config = dict(
    text_encoder_width=192,
    text_encoder_head_dim=32,
    positions='relative_bias',
)
Rows from block 3 of the text encoder of a small text-conditioned image diffusion model, named by matrix and row number. Rows with one number belong to one neuron. Each number is 128 + 24 x the weight over its row's rms, rounded and kept within 0 to 255. All counts start at 0. Numbers have three digits each. After the name is the row's rms in percent of the matrix's.
Before each neuron's rows are labels from the 100 texts, of 14848, where the neuron reaches its largest size: "tokens" is the input token at the peak. Only what is clearly more common there than usual is listed. The data: drawings of small networks of dots and links. In brackets: how many of the 100.
# gate: MLP gate (text_encoder.blocks.3.mlp.gate.weight, 768x192), inputs 48-95
# fc1: MLP up (text_encoder.blocks.3.mlp.fc1.weight, 768x192), inputs 48-95
# fc2: MLP down (text_encoder.blocks.3.mlp.fc2.weight, 192x768, transposed), outputs 48-95

tokens: "groups" (100)
gate.149 091:080101122147131117118140128120106155108112126150138107083173140123138174108159164081107123136095146090132118108138120121102132084116147084142139
fc1.149 092:098141156127126083119145151117156151148162168157102141126126101126094158134120121115138102093089139124090138155132154132144083107170099132154095
fc2.149 093:127181143146102162101128114099165154139120130106152093161134140116133159135159130148090085138154177121112093161157110111138147137109143176155095

tokens: "brown" (100)
gate.700 097:112157142162116144149104134167151119148080116142122139119120101135125155126109133168144126135089132093164130077144117116128122114108104163180085
fc1.700 108:117095122101105125182117153137144107119099146173113137146116118129146092134099164123097166137138140103159134135085130097137116119094103102108164
fc2.700 094:152122149157174127137123120114181147136160137151152127110116150099135112099131096083135126119147139119135119147156108135097107092083145119099072

tokens: "nine" (100)
gate.96 103:148093106096164121115126135172132140124125121162140147079079107173164090144120124115107153127134108161101100109111110117090134107122109151129140
fc1.96 102:107085121087176162153103152136148113105137158168138097071107113155094117134148137152121127107106093121116142107127099094150082178118110120162148
fc2.96 127:148163136147111162069125158152106143125115137132143100153081120092147135084144105154124124126131121140069057136117149110121163121099157119135155

tokens: "brown" (100)
gate.59 084:110104132167113131093126181166185122121159112159122158138148128162107092118136101164109151102150086159132154064159108099141140108096163086112100
fc1.59 089:137112128107097094139099171141092157126105137154108111143151090124120098114108177115175148161114101121134123159079167104136141142087097130163124
fc2.59 085:079125097118148115117138137162101130162144122159134148136108133089130115121130126153096127112140108133146134092120096132107152082093153117105129

tokens: "five" (100)
gate.296 089:133137144166152144150116120154139128107115117145075145125115136116144124110140110155135174102136159168122171096140162122136119168167158091163114
fc1.296 087:103118118124113157132108178141135117146110078108150084133118144151106099153085120153097171162090167101104112124150077102106128161175157096108135
fc2.296 088:137114124108132143097170101101102131132086106156148098114143113122137116089123143110118159142176147084163116127106153091124122127072128110085108

tokens: "blue" (76)
gate.389 098:113139147140100147164155111086116130177148143168154159135126153096123114089161133111099112110118124129160121162137143071134132157173124110160133
fc1.389 091:119131149125108130103153070132155135084103096110142079126132128158103165159075084093155152094095114138125132104135129155161160163147109128132088
fc2.389 089:156117120143173127110105119122126096124124189107144152164118151140116122145147107150106138139138092152157089180162106083137120124116170112161122

tokens: "blue" (100)
gate.133 112:156150134117165104107134164138104173143119110100114105120098151109166091171130094171099132126148142140121165134127111123110086154092118111170161
fc1.133 114:093095124156116163111116094119098126107126141111141118131141133124121170092108164130160109112109075118125117085173154133113139150160135131092118
fc2.133 126:151178156144141152140112130151108091157148128118140097171160123118070143101084099144118136145153146090160123124120108148166152095157162144131133

tokens: "white" (100)
gate.101 092:163117097121163115163141141133137085090137158156134132147129149122114132132138125117130143158095119093151093130109137105135166123094122157149102
fc1.101 094:114142131127114096118178101131122095109145128084117115156108144087105136147137116118104106153109137136131113112123132104132170157144105117127146
fc2.101 093:153121114112106124136126144132097128110102117157184142126111165125140119147121117102133153112154113146127124090140135134146157126133094148186125

tokens: "green" (100)
gate.50 094:088120166102133096119144143145140127101093092181116082104122101160131078106154119120162095139117106138135142132086108151123168089115116139171101
fc1.50 099:153136134109108138132112143120119101097177081121087148149152078159116131135094115104161150094107170113130095114106163124112129136146125145096110
fc2.50 090:156115141122104143134160136155121160137142161094101112117171160089113126161099165141127077158086098155122135125139124148183132155093128118129108

tokens: "white" (100)
gate.27 084:159161094117117154164097125144093108140112126105107153112106098120096158129131152117110104140147124128126143122149150107139087130123166100103097
fc1.27 092:108133133154124087148096145132105104119165131139160084117153129105151165097102095138141129122105143115083119136150111096118162154105107131127152
fc2.27 083:094145125094105087120151130147110127096163130140111115107121093155149163114134122155139148116128177121112131094126118136149149108106123143127163

tokens: "brown" (100)
gate.668 084:134133107114157161123109133105103089109175115090147163103139099112102089156115102104138120097122151107164132082150090132130096111102137099135116
fc1.668 090:155166149094160106142121093116106136145141167106133111111117119115170125112149113093121170112128141149138089117097152118137143127154127121103147
fc2.668 082:157105140091164133109141108108110102169123133143142130096141151114159138114123154099126161132118149111138142090156089121124156113134152163109114

tokens: "," (100)
gate.226 089:144156087169169129121109134111169103143165085101089174144171136112141111107129124149098134104151158114146110145106132073136121117138138114106160
fc1.226 082:093105124141146120147102116107146172106149124145097139094161096120161108131115103096114114137134109151114111108131138110125141168157124096111127
fc2.226 084:104144132099117121088105116117088116134081131122123137134129147118177149148120117122106097117110144121128146105118106178149153125111091131118172

tokens: "five" (69); "<end>" (27)
gate.250 092:158161148103170128099131158142153146135139140147133155146161093139102140109101142164166132086102171131137105169160161124125094103095114119123098
fc1.250 097:120114142109159165100142116113129154086120146129156171140145149116127137126173105111131148093150108149129154127119136117105137118134146161116171
fc2.250 092:150089110141146101124103119125121127175121122121134117098088150102141100077141142129156125101103157150167110110117138084105104118145119127084102

tokens: "," (100)
gate.674 085:104101146100123111146159110138125118152132127135150157114143137134165140140085100073127125092099121149127110159141145116129122130145161157143141
fc1.674 094:123148112094166090105123112087165162111149102132127134149103141119102162112109109103141155105155160093158114101103139130123105130135091105159108
fc2.674 087:145117155165136137102143152112131117113149107137112137087126107171176092119115172095137153112152155121117096098078167100131125086163126102171138

tokens: "loop" (100)
gate.442 094:125126113132149121134108147130156159147163100090107175137167115155139163146083097113129097117109133108125104121121166106132136162167102138137166
fc1.442 091:128131164109094125129105101119142128148082107155147106099140141143160152157146152125100150085139160118142144120125133105112102121103111161117137
fc2.442 095:115144100135104104123183145175161129119159163111146130116171139161135155146147159168131165126103110106112132134148146098121107146151120121095100

tokens: "blue" (56); "dots" (44)
gate.31 107:124083155135131087136115089149147142158110144169100162116160141154154133123098121113136153141142157107120147160132124130163134120111117143166128
fc1.31 107:132093127130121093099098137117161100151150141152110165109128102133165139078135131115104197103143163110145132129142151176174143128137134112114109
fc2.31 086:083146154136116118137168115136098122115148161091141118162135132082066137115160165134143099133099134149130133131109121106092116094158151128130163

tokens: "loop" (100)
gate.73 099:156149120118140160125145147150124126155094087117115106149170134140100089105106122112138097159155113106111164149121086154135107097076168149118133
fc1.73 091:152126148153161144127145129082130137121107143152124104147105141103161107184149111142138131096152116096164110114068147105134081169144097109130123
fc2.73 107:112116083152110134142151129078087150106142151149143127188140150089095134119133108101141123116075095122132111132145141133162099131136161132103121

tokens: "wheel" (100)
gate.767 098:148113130142132168146133124156081155164124110106174110130095129132102124150116109095176165121147131160122131107116154129131125117104124084120136
fc1.767 096:151105156160105163089112121160118158148126111109181119147138111114147156167156111081148147116172095144134170138113101105138159088127151104132128
fc2.767 108:122094125148114171120093062081147080162157106142110120144137147167118128115176119140106154147097090125107150155148148122135140097133115118157126

tokens: "five" (100)
gate.665 091:111117150111131136120151118148119146172135115140151147089104108115081140095155137126136118151138130168139099147114106125130112120102127101088134
fc1.665 090:110110128153114165160132121123162165121122125147159137174121125117159180106125125086158163146103140106123129149121124120136127114177148146152167
fc2.665 092:117176125083088134130161103107099145098134107140125133154108133130148168089146102160140149151139126083142144137150097128117125125196155170119145

tokens: "wheel" (81); "complete" (19)
gate.42 105:110139103157128143087103097149093123161106089116096139145159077123155174140138158159130094130147125170117148115135149115144105120078156128109090
fc1.42 113:105119103120102145118093077140125078160155139142112175120114120076096175117127122162144105108177133118106113106150146159121143101110145121129094
fc2.42 112:142116132085141162114132109128113164141114126151116089158150122117163129155132131122066139186120105125121125113109166138167085098102168140160152

tokens: "purple" (100)
gate.450 109:078124142142116127138075089146175109122107123133142095127141163166095145143120164133170119142094120125115108100123175125106145130146139174109163
fc1.450 101:155131127150128168089121144159108153079146117128104126103115131135154123127115128131107089132166124109131154121119135168125093112169136117112098
fc2.450 106:105188137129160133120097110148138079114128198107090131101113100104169111114143133136124118132154186130118128158156150117127104143122173146167107

tokens: "," (100)
gate.127 096:148147113133164129139150144125106160165144128168102134099144169127139112084092157176122125126157123148105114131133125163076170107148167137103100
fc1.127 108:139138148118162099086153117122118152150162152136095141131130128156126142100147142108173141112161124116127134111113174096111140157147078117135130
fc2.127 100:138148069114114114126105165071128139085120140127094152147146115109130134150150152147129086114118144132094150117148121153147114171099096177091115

tokens: "12" (100)
gate.232 102:091133126105102162128090131159149115147110126143146162127089134109171146130149130101136111127109132123109114163115125128126109167117128101117126
fc1.232 093:133100124172124129121143146082140105164151144115104119123106140102165142105124107152099173102122113133138119131118178126138095122103146164106096
fc2.232 102:108136185129175144161089097164168105133152162161165148148097135167127155127150129091144139163120157117116156129150114162111142150156111149126108

tokens: "wheel" (100)
gate.598 123:117152107119129133124112169095144109108080127133105136124137114121096118157146144144133143126132137118173154118133136122110093105161118150099136
fc1.598 120:111147110110151168112130169131147111103104109178095114107119098103130106117140155152094106140156111117127148133176125141120133121143111108102106
fc2.598 140:151099140104117102131130137170120133120128105122113103129159127133123118125148100144096164196126118120100128151148162105088129074081100160142131

tokens: "12" (60); "two" (30); "28" (10)
gate.377 107:145151146118099144138122092160110178102123127120131141105141114096105111149158119144098114153176136140134139134154101130114157154148104120087112
fc1.377 093:075144145132097145153153149125149115112147149116172103156083130074138137120145167151128124111152144111098137155133105142132100100115121095108103
fc2.377 096:131113121108129146113128150116102125143121114137168124140103084140159131102149136140104118099139122132115123084133110139144093073082128153126181

tokens: "loop" (100)
gate.396 114:087125135165136104137123177156113123117091108143110088126164140119151137147122153119081140128143160124146093139189136147105113100156119156136107
fc1.396 127:091103136110161141156115166131121135132088085109094085125171136114119115099152147114132123109144143124126125132179157120111121144135120120102130
fc2.396 129:150111143098159139128160100176103115106120165151127129135130144158128121157127122139112167149090134139105082150085139133089136131145120147138127

tokens: "12" (100)
gate.79 105:096161161089124133146157100082086124097110113121148142125128124123143130116127135120153102149117166135157162115142118135155177158133145108132100
fc1.79 099:131125146088080156107168140104121120110106138117131110124138118143162098101104150166103151163119156107112163083174114114143150121107101122133122
fc2.79 104:093132104105173142142119099162145159104134129129117106157132122124159114137174110150084130119138150140138115124147145141160131132098163140095109

tokens: "green" (100)
gate.87 115:109114116138108135107130121155126122105132136146125154130105149097095095149131079130155119108100089133149114097113142137107133094138124082133102
fc1.87 106:109127111115119132145155122135150123082069158133108098132145136120123108149124135119147107139133081142119134133113111128114134090142134080159112
fc2.87 109:173103158143163099145138089131141125129127125109142091132121152124159161137125097105105153152107143107115149109117148120107145113108075119090137

tokens: "loop" (100)
gate.140 085:111122158155139094095121139135126162120101090197106092108137136116104142173154161160098153116141111109120170180135164102128144139126082132159115
fc1.140 087:101139158149097086156100123137121156094102138152145090133119086100089117164104111160099154178132114159144160110103133139160130116128114079160135
fc2.140 087:169155106154141127095098156150077113126103087136134093090141122134083153160160147126133121122144134110102103133131152075134101144105106179126123

tokens: "wheel" (100)
gate.244 107:142140115170146114091097137152082117101124083116125102152128111119141130169166154132117136125146107169153145134148113150169103169124117134115106
fc1.244 106:135123136150140133151108138148128138144127167102131182113123137118115120116105070094150105141095143136103098090121123105144170128140186164104151
fc2.244 113:134129104154117157168148127117090127116101127073134105123148151164143164128133163135086086127160177176109134085116130152110136126124156116151125

tokens: "white" (100)
gate.438 137:142124163139107135139091090158113167132068145095089145083108160082118106119115147089122128091156137163147125116134130158119138108102118122140143
fc1.438 134:111134091116121106152155143105113084100157121173166082159121110121108132170122131109120121139132112050135122184157106116115135114130130133101152
fc2.438 150:067167140131123140102132133130135072087166142141184112126123125140107150133110123120114128157105132085122140137161132113125146145134153096086133

tokens: "brown" (100)
gate.433 095:105138150127110143127102069147123129152138150120100115138118119138115127162150163153113157092127103083159162158087164172140112115128159122170125
fc1.433 088:104115127097127148104118107108148116104103108126135163160183142126157155138113113180116134129140120143121158125164121133145141151126111090112089
fc2.433 099:129124086128119157139157159129151154116138100189084064089134126107117149145104128099114130136118145107123093145105142081151146109124130164132119

tokens: "loop" (52); "<end>" (48)
gate.280 086:129130121133100135104151117152127144118116164132109113140165115164154120085089102089176115156115132150142078143142125159148158110146145136117092
fc1.280 097:157167143154153147097110110103082087134154111155165139141124148182138132154144128125120095112106100119111150166112129128097085139128117129116156
fc2.280 091:141111154153163149144087180091111124110147120098147187107142137120129115119086143128118145134116111105148132139123118107135102085087075112164106

tokens: "blue" (100)
gate.259 093:148088175143146140134133099100156133139114113091108179157174129140083093149145105110146146162136171113101151126106112115114156113170149095114165
fc1.259 100:095163160135157084106140088101116104145096111096131107159160157163145113149127123090130111118142156124092147114128131143117155139168164146127138
fc2.259 092:126119119152108134105139105149132187130092101158123123130160139135169135092137152105150136142091157138102146141148161141149146107093141135119138

tokens: "," (100)
gate.193 097:155095125158142083133120105161154155167121142163143119097118094119119116137106140120078127120155143126130161150089087164133091105117118122124105
fc1.193 094:125151126159120141138145088095154147114147182118122170108089151136169098107131138152123125120096140113092135143113147112151104094158127111165136
fc2.193 090:149132123102115104139106099097161169131127116122142148121148152150172077094163095141137093077113142126143136136100101145091154112088093118162135

tokens: "brown" (100)
gate.261 107:141134100157133132127147099153094149117162142136144120141127145113131121153128132129106140103091124100119110124137144130104133128113119076149116
fc1.261 107:128086098110157132133097137139137096128177132121136150111099154098134103150160138131132102156157129106115110098164123094128158105097163098105119
fc2.261 105:137107127146098134130183147142159091141165168110154163150083158105171148123158158143153158074155104139097097101104121085133129148137165113080104

tokens: "blue" (100)
gate.93 101:114144110177154132143150104113119142133120106165134089107146181113145154159108120115129084135163122146092153120165146079138135101137117130111095
fc1.93 108:142106166144154129090122146168155107146152143126113137147118127160079106125140083148127152132100138133161146103090156129142186113085131127138118
fc2.93 105:094150105134156165125138148148149117126155137082131144173175110155094159160154126159096112183110120124154132097162112085123101138157155111134161

tokens: "blue" (100)
gate.145 102:136100139105104103147154126077143125116090093158154100143136132135086113120123120118132116120123136160167133087131113164143165111145149129152148
fc1.145 098:150121165159108161146170129144132168145103138166137159124134158135152120148154107173147156140127076129158169088127107135148113147095122114129083
fc2.145 095:157149108107096105128100118140083114115136141096113140098095169100153120134127126112146104111147104091113113124176147115138082143101162149162124

tokens: "purple" (100)
gate.94 093:088150144162144157159130119090141124141134164130164088162129150113153103159101159163145106111117133093114147145082114140146089151169142115120144
fc1.94 093:145098138118164095082171104134103089139122081121098148108121133170156147162163148101117144106091117117149175155157105119113153093106164162146109
fc2.94 083:130150164145080147090154103093164083119125152117149117125148121159137158143150111132154115102128121155067112163128118118090099107155144131091086

tokens: "green" (100)
gate.399 090:116101126110151110145162122124099118153118132139155152100089131106160137132103103150139146087127124089120133114113141164139137084142147107149115
fc1.399 089:154131119107162158102177111144105128112118101122113162136145155106142131142132119102094162103108096125094158116110137134180157109113108162105148
fc2.399 083:134097088114153083145098147105106113107092123096133100110134125096104134144155142099154148114154128132141112160122105104140068085114098129156102

tokens: "purple" (100)
gate.467 089:090130128148112094162129116129098162138151118086109143128129116174146140108093101114112088168104124127128152116132169132125131122161165169134171
fc1.467 096:161117104106122123127158090162094133124128151153126114110136076137132169094103108092107130091124110127107151166172123144160128128108106152120086
fc2.467 088:128123134104090108144124118161103103139104147114137154165088144177113119083150121142152107138158175104107104112109171158126145171082156120100107

tokens: "green" (100)
gate.181 115:113139135068123128102138107120165160115102152165131137109115155079148107092093138120168116111157133155158162134103109152167108162139119139101110
fc1.181 115:143152160145141157161148129155142125122167139098143144138140148149131135148143138161114112113090162113110111143147161113132121120113086158164145
fc2.181 115:163121139152103111130155122123123114103148167120142142074089085171130100137151102145145144090120121128105134155117073119099156096146145126087171

tokens: "<end>" (100)
gate.709 091:154142096097149095143081115112139156107126151176120123172150133150173135124105089180141113142106116136074127104117140149113080145091166091102109
fc1.709 090:143117139140097112103139112145126092158125142099143097145116167151119101118150121137172120107112104092161105121143129112138099109156089162115155
fc2.709 090:115106096131108098087120094124106167129093126083122151150104099137097144111174149149163138159151137139120072092128147116138137125140156119163110

tokens: "random" (76)
gate.420 101:129100081114123120137110128116156112157093150119139119131163152133154112116159129133166116108156099090127093085169126138111138099127136169093124
fc1.420 105:122083122114118140115161139125133124160155126146119105147119140146140122133082138124141137105138077111122107097156108116145176147100107107094082
fc2.420 094:127107134115157081134114150078092132090138142151109149168130089128118148113169109115157133113092136146107128148125122129122116124092137111135135

tokens: "brown" (100)
gate.587 087:096145122119178126146103152141154133130158131138085157134140164116103109142109116082094097117134131099154161125094147114156134112088145131099139
fc1.587 089:104135135116127096114128105126155148144110133143155151166157136132135103136156102159121112168102148126141145104105144097153133165142105144109116
fc2.587 087:152137154163154102165155158113135147101133117151158153177161121152113131136110116129113105089151148125081099087110168168165143139121163152093105

tokens: "wheel" (100)
gate.696 105:129135174152128143132085141142126137153103106184144102143153098171135141147096145133147157175128164137124132107141157153130141146164093154071112
fc1.696 120:148108131102103100101142157110144092112138146156143133109157151153194178138123122102130114122104160141104128112140118149170168136137133132155137
fc2.696 117:134143116156140143135125114105160126105123145176096140101156154110091097140114106123140115126112133142118137159129146126091080088149112125156081

tokens: "green" (100)
gate.746 127:137131125095126101097109102127135124092096114176111134135099170090141109139179086104116105095150088118103124141121163136128147101165140104120136
fc1.746 127:145143097131096119125146149145124130159131148119131158133155089171111103115148166154130130095079163118158120161148112131135135156123135127122159
fc2.746 129:135142114159141185144096161149125128139147156096096190146130115150134109115121145152112162106094178117144126125115150149093151162114137162133162

tokens: "five" (100)
gate.390 093:131145136096164159131139159123158117160144151153153115172142151143107166152143141107146139134103087139130129113138151088162142094134089139095142
fc1.390 090:123116146109104122125100092156113159110148102151138160139157130122130131148101119125139174113109104109143137158152157124091115109168089132147153
fc2.390 082:100103173101122105119100156099097109155112159115081121124126120116130167099091138105106111140144144108151099135105140090127146099102140113147091

tokens: "nine" (75); "dots" (25)
gate.591 088:165112103101120137167151160127097089151145123155112138144167093161130138140147087146124106141148109167092145151152165157119078083106151108148141
fc1.591 091:117126144159129151123154114130122142151090119142164168130148170122152137156115164123086114162089160091140145136162091117107098172111106129116138
fc2.591 096:124142133106097150135173112166147159107121156095155108166098103135091102120115139095102124100114099144138144140174122154113136106104117168133097

tokens: "green" (65); "<end>" (35)
gate.459 106:108139132097151126116138163153135105083094121110102095145156123113143123139101093146165087140088141157106103137136151087144130091165115114116120
fc1.459 107:151160140128131098110125148123141104143114109157145125162115109110156139170109105145139142150172109090105083118147148137091143129177110136135122
fc2.459 103:155151113151147139119132148127118110097121115081083101122124115121100132092130149136109134167079134131094134117141140113189144172099077171107133

tokens: "nine" (57); "dots" (43)
gate.111 093:125160138134087126135081150127147126102121130186094161145137121107135137114138150163125099120111169118090104142104163151089154116104182122091101
fc1.111 099:091082098141165114155101128094111122140126147143146124136098130153169105161117117123121133154131119098103132167165118145097167096137102101146146
fc2.111 104:163120140103126155154086146131127135090132144133142123110103123121091098139174117128151132111156156128146158129112096116106156183125117154147139

tokens: "nine" (100)
gate.222 118:147139116115143121148092121066096132127090115122142148118145070131132094071138147159178127159109149130131145107173144172141127106127130088114101
fc1.222 114:134125155135126122141095090133109118095097125120177166131088074133175126112172131122134125130109123147105128095103137180133099117175118129118115
fc2.222 133:129117121140163151111136151152084121133137094153152136141138172107122148130152124116095124129115077106154074153125155121111087148145055138116164

tokens: "purple" (100)
gate.463 121:086123120135107085180104123116110140140101140110143128170140172145112100118086141134129098141103113140136107165091120110138168144115143152065180
fc1.463 116:128106119129129110170107087146093151161097143119122119142128172146119079116101156141112126142095068143145131137131165125138139129125129139132165
fc2.463 121:093092121123130150149125129116094125135124102129174099157151160131096140156089160150130157126069079143114076115103147156129154115151146159116142

tokens: "white" (100)
gate.629 118:162128127143117122136121117143149089106168069137134129100143103166084108128142110122117087139113120097145098118139132105122173132106139112148139
fc1.629 115:193080141136117115116119160136141108127126084157093164122156105121083109113106135127119096112144125130150137119123121141146145119128122115139098
fc2.629 155:171118117116119127103114161119131115108158063125137158113131140152116139107077102147135117131124126115148101100111166147161166134088101124112117

tokens: "random" (30)
gate.234 098:085152157155104122128150145152152088150166132142157149146122137134113106136147124093189115137078158131118154144137116111172150111089129104121113
fc1.234 103:154117132128154161144130105186133137127099143114140148153120112126132117142142094119103107121107136163116128153140136106153120087146126146113141
fc2.234 105:120134085126117131166096134099108119096064092121102128120133124115112073145147171150167107129138093133109159106149152161106089139126117111151156

tokens: "groups" (100)
gate.45 095:101177114118093105126084122176118108129132145147098147144156124111164121058160116078135147094136135151111149117130158110156110140133147121108104
fc1.45 097:110084138170074135102104095127124125167109145117144142132122097102147119112141153100122115153145165103159158142135140141131100166130105123131147
fc2.45 091:146140115153158107119141129165132154121116164133084118156182117106102107122120139152102116094167131149136105125100128100109097099096126136125125

tokens: "12" (72); "wheel" (28)
gate.346 094:134154138127155109121161127116123068143126095154137130127102099132126135157114125119173092199131112145146145129157094176157117175126099149139153
fc1.346 091:103127168100112135105144130147123069107097122126129121150104082144109121156140098105119159145133126116157167102132134174114095134124147128154116
fc2.346 091:158107095120103158103071126100113155130133155136112122144137129117184146120097143166104112145168098137145128118141148130152152119119147114106104

tokens: "wheel" (100)
gate.501 093:152148160134123097118142100113103103126148081161095172142128086149122104174157097132123118145127146161140120105150147132118169098107151113129106
fc1.501 091:089178131121114153152164133104078106136071114152135104131106152156124109125105120160132141129133086103155139091124118114118182100170130125148140
fc2.501 087:151104107148117129131101087138151149113162099149117124185100118098126140090168157156152133141118088145124127157170106124091078109127154152106167

tokens: "white" (100)
gate.747 106:117101119106121095141132115125129099114129123144168172103140097119131124166156123112089107134120089104149075150151108156122167175114128113106132
fc1.747 103:156161092125095103157122129095141150157147103125166138147123122093143131133143111157109138137116140112115134146165122145142163164102143129101131
fc2.747 102:118052113077147123100135101097160117093112114123122151094127107083126158135103151109124138128112118107144133109122157179128133112154116117162155

tokens: "purple" (100)
gate.146 102:116136082119126143139121102122099164157166190158165080132121145142137111142093142114164155157120106132118103128097173133133169128172131126114161
fc1.146 107:153150177133115130139131129121172133106121094138086168147106127116126100104171130126119110125123131149122101121162113152138087125087158100105076
fc2.146 100:073147114144132086105163146135123112128172127117090100095129106144183146132121123107141138112137144149116156152159155100121145136134143083177126

tokens: "blue" (100)
gate.740 111:126124128095145081155128146124094094104094107140173122162155114157133146126124104158139121136102152096108126100149132131113172127145148115159166
fc1.740 105:155091074152154157125159181148129128154099094139114161113140107111094100115131141174121125143141138145107164124177143101171090118124114155077074
fc2.740 110:130120100121171133128149157095152084122132156074088139073111113099117156165115149115136135102157130126134096145135117119118119136161140136165091

tokens: "brown" (100)
gate.470 100:131088139119125108144154184164126166103150116170095122146117147116152104141145141145154142113104182164128100148080159127125133088079130135131094
fc1.470 101:147106107105108104107155119119119125118111132120151098153131105135154158116145104138082120107157152142153168164179155128116089112125110124072116
fc2.470 084:109151130114098135086131140146150121106131160124191088094127127125085092135101166143163082138153173108107075140117130115126167146125170149121123

tokens: "five" (72); "4" (28)
gate.322 085:175118113104132104146162155128138140114106129115162119135132090144150128127099094144156088123087079139092146119161152147111172150118163124134101
fc1.322 091:078109174106137100075101155101116144152122141115154091176144142159131170096154146146108093159103132116129091126144112102135137155101141104106119
fc2.322 086:114151122120088073129141164140156112134177161121093113104148138121131145187172148169126164121129115119146100119155161097126134121106110144157141

tokens: "green" (100)
gate.372 119:142135123096142121123089094151101129098132132127118110151103110144156172160138118092133144100117079135110108077084130156119127072142112120129111
fc1.372 108:150135093151097147120123139169140115128154151077128148116157102110105118118131136141145120133122122154129147174141151142085115169101117101161134
fc2.372 102:138154140121101150168111182138147168146130162149131145148105152144116098129123142112089137102118150148130127112075128172116113163128133119111168

tokens: "nine" (100)
gate.669 091:151164126104153138106116123103104092139102144094132166140134174121141113137140119110138137075100126129129160144123149125100138146099113120143163
fc1.669 096:103089107107153132149134087076139109152123141146121156100143154157121108132127162151123132132111148137107122144084180100128076142101104122161168
fc2.669 097:143108148157166107139135105132133086102096145113097136119138147111109105102168092125178126114117137177166152129162151112119100089110132094134111

tokens: "<end>" (100)
gate.685 100:157171135127151115128117105149141156144101154137108132134155100084151151158109160099154154131095148112110119128126114110095154154129121107119115
fc1.685 092:136141102111131141142168136114156139157123171123140121108146174130118128156080079156144149109156132095095138123110129158163163102118122137126110
fc2.685 091:098122132136162118126150141120169154155105150146136132132117091131177155126151134085125125131181151102152130138140127096108119121161147117159167

tokens: "," (56); "nine" (44)
gate.753 117:120111111125141079081138146157141092108137105108100117129172090119172113114150128155172130159124131088091099144101115110108110155129103106155146
fc1.753 110:162135100096180090103160144109153140110126125147129109099098140137175111128148120150145094148160118117080155174115123087130112166153086103121159
fc2.753 115:131131083118125110087129153156147102110128101151117108120132069123151105114150134135168159143149094138139098171179098069155147102126122128149143